config.toml
model = "image inpainting model"
dataset = "rendered made-up planets"
train_examples = 195000
image_size = 48
crop_scale_min = 0.8
horizontal_flip = true
translate = 0.12
task = "inpainting"
loss = "l1"
arch = "unet"
norm = "batchnorm"
activation = "silu"
pixel_unshuffle = 2
widths = [64, 128, 192, 256]
blocks_per_level = 2
block = "basic"
attention = false
upsampling = "transposed_conv"
init = "torch_default"
residual_init = "none"
optimizer = "muon"
muon_scale = "original"
lr = 0.013
momentum = 0.9
nesterov = true
orthogonalizer = "newton_schulz_5"
adamw_lr_other_params = 0.0015
grad_clip = 5.0
ema_decay = 0.99
magnitude_pruning = 0.3
steps = 12500
batch_size = 256
epochs = 16.4
lr_schedule = "cosine"
final_lr_fraction = 0.05
warmup_steps = 620
weight_decay = 0.04
adamw_weight_decay_other_params = 0
Rows from block 6 of a small image inpainting model, named by matrix and row number. Rows with one number belong to one channel. Each number is 128 + 24 x the weight over its row's rms, rounded and kept within 0 to 255. All counts start at 0.
After each channel's rows are labels from the 100 images, of 14848, where the channel reaches its highest value: "top examples" is what is common among them. Only what is clearly more common there than usual is listed. The data: rendered made-up planets.
# convs0: first 3x3 conv (model.mid.0.convs.0.weight, 256x256x3x3, each kernel summed), inputs 224-255
# convs1: second 3x3 conv (model.mid.0.convs.1.weight, 256x256x3x3, transposed, each kernel summed), outputs 224-255

convs0.105 [117 172 139 120 150 177 127 125 110 102 138 144 158 154 125 169 104 110 123 113 138 150 140 127 165 127 144 183 107 145 112  99]
convs1.105 [113  96 104  82 117 119 132 143 129 137 150 128 144 114 152 151 140 147 132 131 123 102 162 117  80 145 111 100 138  66 135 175]
top examples: glowing rim

convs0.112 [105 160  90 127 123  93 117  86 116 175 131 147 111 140 115 126 142 128 153 112 127 109 138 141 129 124 117  92 122 130 134 105]
convs1.112 [137 138 121 104 159 161 148 129 116 115 137 133 148 109 118 107  96  94 117 110 152 119 158 113 165  78 109 114 107 131 134 115]
top examples: polar caps; lava world

convs0.6 [137 182 113 128 122 138 113 115 129 160 153 110 109 146 137  66 141  98 114 139 144 114 150 124 128 110 127 141 128 139 134 126]
convs1.6 [116 101 124  77 125 141 130 147 112 135 144 117 170  89 121 157  95 117 144  98 125 129 118 126 119 142 181  95 135 131 134 162]
top examples: lava world

convs0.255 [157 128 155 180 114 117 169 117 113 147 139 168 126 156 135  97 141 161 187 145 114 150 109 170 154 156 137 142 155 123 116 127]
convs1.255 [137 137 122 105 139  87 113 172 119 180 134 108 124 125 163 123 140 145 152 166 129  98  94 130 133 138 141 120 148 137  91 108]
top examples: glowing rim

convs0.136 [ 94 124 148  83 111 111 131 137 111 113 122 141 185 163 115  61 115 114 179 127 128 150 117 119 168 109 103  97 108 152  97 149]
convs1.136 [173 139 134 187 118 123 125 117 121 141 127 135 130 134 106 197 148 160 103 148 113 118 127 130 141 102 118 110 119 144 144 122]
top examples: full

convs0.126 [128  87 128 104 111 129 139 129  99 140 121 133 123 125 114 114 143 141 199  86  89 140 100 125 105 127 121 114 108 117 112 125]
convs1.126 [ 98  75  97 131 178 139 103 140 148  92 104  89 149 142 106 124 127 121 153 173 158 115 100 141 107 127  90  85 159 128 141 107]
top examples: lava world

convs0.180 [136 124 148 113  85 115 158 135 129 106 114 128 115 109 135 107 129 191 120 120 109  93 162 111 116 163 148 171 113 135 114 126]
convs1.180 [115 146  98 113 126 115 110 144 137 118 132 138 144 127 143 128 102 132 149 131  78 177  88 132 135 107 136 119 108 114 127 140]
top examples: half lit

convs0.4 [124 126 140 123 152 102 140 128 145 129 137 138 127 135 129 127 165 126 140 122 117 219 112 117 120 110  99 125 160 141 129 109]
convs1.4 [116 127  91 131 136 130 105 138 118 119 138 109 102 132 150 116 130  38  73 137 139 125 115 127 109  87  97  75 128 119 126 116]
top examples: half lit; ocean world

convs0.178 [121 135 132 150 122 103 152 104 150 133 154  98 152  72 113 105 136 109 158 133 168  79  87 144  80 146 143 142 145 111  92 132]
convs1.178 [ 89 118  79 105 114 144 122 166 120 139 153 102 146 153 131 142 117 102 157 103 124 114 116 118 134 145  96 120 101  90  87  98]
top examples: glowing rim

convs0.160 [135 123  93 186 111 201 130 140 138  71 141 127 107 151 132 108 105 179 120 134 158 135 121 116 131 164 196 185 131 114 109 124]
convs1.160 [140 118 168 117 142 117 104 119 113 105  99 115 114 118 135 106 150 111 157  98 149  97 143 113 163 129 138  79 147 136 117 114]
top examples: glowing rim; rings

convs0.89 [130 101 134 136 112 135 129 110 141  67 178 121 127 144 146 255 141 132 108 117 139 134 125 133 135 128 142 114  94 135 155 119]
convs1.89 [136 115 119 126 136 129 129 122 124  86 143 137 140 128 123 133 128 109 162 161 144 115 127 150 131 115 130 122 123 124 136 110]
top examples: moons: three

convs0.99 [124 129 127  93 128 104 209 137 129 114 171 170  95 168 129 117 138 165 102 159  50 201 136 175 102 116  97  90 131 110 155 151]
convs1.99 [143 148 125 119 168 134 137 128 114 133 119 168  95 125 133  87 122 123 118  61 167 161 116 108 192 124 149 153  93 128 146 149]
top examples: polar caps; cracked ice world

convs0.59 [111 140 119 119 109 109 166 111 127 118  47 101 143 167 119 147 115 105 170 166 120 115 118 198 107 132 116 158 135 122 106 171]
convs1.59 [111 124 144 114 177 138 105 153  84 157 175 139 133 118 119 142 145 153 149 138 135 165 128  92 127 160 131  86 155 121 110 109]
top examples: glowing rim

convs0.218 [112 134 101 144 139 123 136 113 113  74 122 105 162 111 137 121 128 133   4 105 132 141 116 105 115 116 103 149 132 159 164 166]
convs1.218 [102 134 120  94 123 100 133 130 116 107 197 149 113 142 118 122 128  77 106 120 114  93 126 123 112 150 140  95 103 148 126 125]
top examples: half lit

convs0.194 [152  95 109 141 131 143 137 133 118 111 152 108 140 127 129 255 126 131 117 132 129 148 141 155 152 106 155 107 106 124 140 123]
convs1.194 [141 118 109 133 139 103 144 103 103  99 177 148 138 132 137 108 135  98 125 143 159 126 120 143 110 121 153 123 114 138 143 125]
top examples: rings

convs0.100 [114 104 124  93 119  92 102 104 121 159 162 170 112 156  90 113 101 132 152 139 184 149 134 138 141 105 137 135 110  91 103 109]
convs1.100 [145  79 123 132 103 131  71 115 146 100 122 142 180 108  99 134 160 129 116 101 115 142 145 124 148 134 144 162 107 117 120  99]
top examples: full; cracked ice world

convs0.114 [130 163 122 175 129 150  99 129 134 124 159 127 165 142 166 123 147 119 120 160  85 118 154 118 142 148 144 144 153 127 115 121]
convs1.114 [100 114 135 141  93 139 159 129 121  98 112 163 124 149 108 118  95 137 140 126 160 105 105 124 140 126 137 125 113 137 113 131]
top examples: glowing rim

convs0.155 [132 136 101 120 102 123  77 119 133 110 147 165 138 125 139 142 109 127 141 150 135 123 151 173 162 129 125 131 125 123 113 103]
convs1.155 [135 118 129 115 115 104 126 136 133 139 131 116 110  90 113 144 149 153  73 123 140 147 143 125  98 131 126 111 145 111  97  97]
top examples: cracked ice world

convs0.143 [121 153 139 132 134  74 133 135 113 121 106 127 160 138 141 116 116  78 153 116 134 154 129 136 139 108 106 129  98 129 134  92]
convs1.143 [159 120 164 102 181 124 112 124 145 131 165 119 173 131 118 129 136 110 141 137 164 114  87 105 130 169  87 121 145 117 108 167]
top examples: ocean world; lava world

convs0.5 [125 160 101  96 108 179 109 126 105 117 116 145 127 148 131  80 104 156 136 121 131 174 144  88 199 125 119 172 124 138 173  99]
convs1.5 [126  76 119 139 155 101 162 139 135 127 120 106 119 116 134 141 115 147 131 150 134  74 125 140 133 154 145 120 145 107 145 132]
top examples: lava world

convs0.13 [122 119 141 129 102 113 118 150 129  96 113  88 148 127 109 180 143 138 145 156 151 154 116 132 151 103 107 108 132 101 116 110]
convs1.13 [134 113 100 168 134 157 139 126 114 122 195 129 127  94 185 165 102 110 106 167 120 130 123 139 107 130 125 149 112 108 120 141]
top examples: lava world

convs0.61 [154 112 130 105  99 138 129 111 103 136 124 150 134 143 147 126 130 104  97 131 136 123 156 148 144  80 116 153 147 157 139 136]
convs1.61 [158 144 158 142 140 126 103 129 156  85  93  97 128 132 117 170 126  99 131 113 110 137 122 140 105 127 139  94  92 123 145 180]
top examples: moons: three; ocean world

convs0.171 [109 100 156  92 135 121 118 125 144 167 113 139 139 116 121 128 105 129 117 140  98 132 113 133 132  86 125 114 132  92 106 136]
convs1.171 [118 140  92 133 141 106 148 132 105 138  90 121 141 109 114 148  78 138 124 139 115 143  92 136 156 129  96  90 154 129 144 106]
top examples: ocean world

convs0.152 [117 102 115 143 107  88 183 116 130 154 154 123 135 222 146  90 152  84 136 115 100 161 132 146 116 170 106 118  97 136 123 112]
convs1.152 [127 152 155 129 157 126 153  98 109 126 142 144 103 134 115 112 160 174 111 109 145 155 141 118 122 144 111 124 142 122 133 141]
top examples: lava world; crescent

convs0.79 [121 118 121  83 130 132 123 117 127 119 110 110 162 116 139 104 144 107 164 107 143 165 131 123 153  93 123  87 127 104 113 150]
convs1.79 [114 165 127 157 137 103  92 131  70 152 129 129  93 110  95 118 152 122 136 133 150 168  93 149  97  93 115 113 108 134 132 133]
top examples: ocean world

convs0.10 [122 143 116 111 130 132 129 125 140 152 109 141  67 131 130  62 133 149 171 122 101 106 113  87 156 144 138 131 108 122  92 157]
convs1.10 [124 132 147 136 124 124 144 136 106 107 119 125 124 107 156  61 145 130 222 117 116 174 120 139 115 145 109 143 162 118 117 130]
top examples: rings

convs0.38 [104 164 119  87 124 108 161 123 115 137 117 129 154 128 116 159 112 104 104 124 124 142 130 135 143 126  97 108 109 147 118 138]
convs1.38 [136 132  91 155 127 105 131 115 117 116 117 124 131 125 140 119 154 170  98 119  98 146 101 115 166 149  89  87 133  88 134 140]
top examples: ocean world

convs0.181 [115 141 139 100 120 145 140 139  96 135 154 125 110 146 111 147 138 143  81 146 167 100 138 135 151 190 157 114 100 123 123 129]
convs1.181 [119 108 106 120 121 138 100 109  91 101 140 137 119 120 158 130 125  83 137 158 120 105 138  97  84 104 199 178 177 155 119 119]
top examples: moons: three; lava world

convs0.237 [140 131 150  55 134 130 140 143 124 123 118  94 149 137 121 100 167 106 121 129 122 147 144 124 180 144 114 115 146 154 146 163]
convs1.237 [129 137 136 117 120  89  96 133 172  93 188 117 107  78 130 130 112  97 135 125 178 102 118  96  94 116  98 114 109  94 137 122]
top examples: moons: three

convs0.164 [143 105 107 110 105 155 147 159 139 139 155 158 150 119 102  40 166 104  73 115 101 159 115 163 120 118 134  99 125 117  93 112]
convs1.164 [117 149 127 131 164 110 146 125 127  78 110 127 136 108 136 142 111 193 134 104 103  89 138 162 138 104 162 140 152 129 150 138]
top examples: glowing rim

convs0.148 [139 140 136 133 127 135 147  89 111 179  91 132 110 144 115 154 118  56  38 116 134 145 105 158 127 124 135 106 128  94  74 127]
convs1.148 [ 66 141 131 110 114 143 111 125 140 111 138 139 133 107 178  98 136  99 110 153 146 128 138 155 138 139 131  73 131 127 135 109]
top examples: half lit; cracked ice world

convs0.2 [128 158 141 142 120 153 188 127  67 114 107 117 135 167 136 115 125 101 140 139  84 153  93 129  91 137 110 106 115 117 131 121]
convs1.2 [ 83 137 128 137 147 149 193 121 157 142 108 141 115 162 154 126 133 133 146 121 155 123 129 145 157 134 129 157 147 133 141 139]
top examples: half lit

convs0.150 [117 156 137 106 135 129 162 132 114 162 137 133 125 115 119 121 106  63 160 121 183 144 133 163 139 164 116  45 142 131 179 157]
convs1.150 [123 122 112 130  97 140 140 123  55 127 113 116 129 122 171 166 107 135 137 121 106 140 135 121 112  91 155  85 117 159 156 139]
top examples: lava world; gibbous

convs0.198 [108 100 127 107 127 124 145 116 105 132 101 113 136 127 122 128 126 129 158 106 121 161 145 120 108 129 103  70 134 133 139  99]
convs1.198 [ 96 186 137 111 140 106 158 171 132 130 100  99 117 140  99 127 166 132 126 139 130 146 121 128 114  71 111 104 125 126 120 139]
top examples: ocean world; crescent; moons: three

convs0.214 [139 104 135  76 119 144 119 147 133 100 136 127 122 114 128 129 112 115 185 154 128 135 141 118 150  83  97  80 118 112 105  56]
convs1.214 [ 98 154  99 145 104  95 134 141 136 123  92 121 169 141 143 146 131  81  93 124 169 134 105 100  98 142 154 168 149 130  79 174]
top examples: ocean world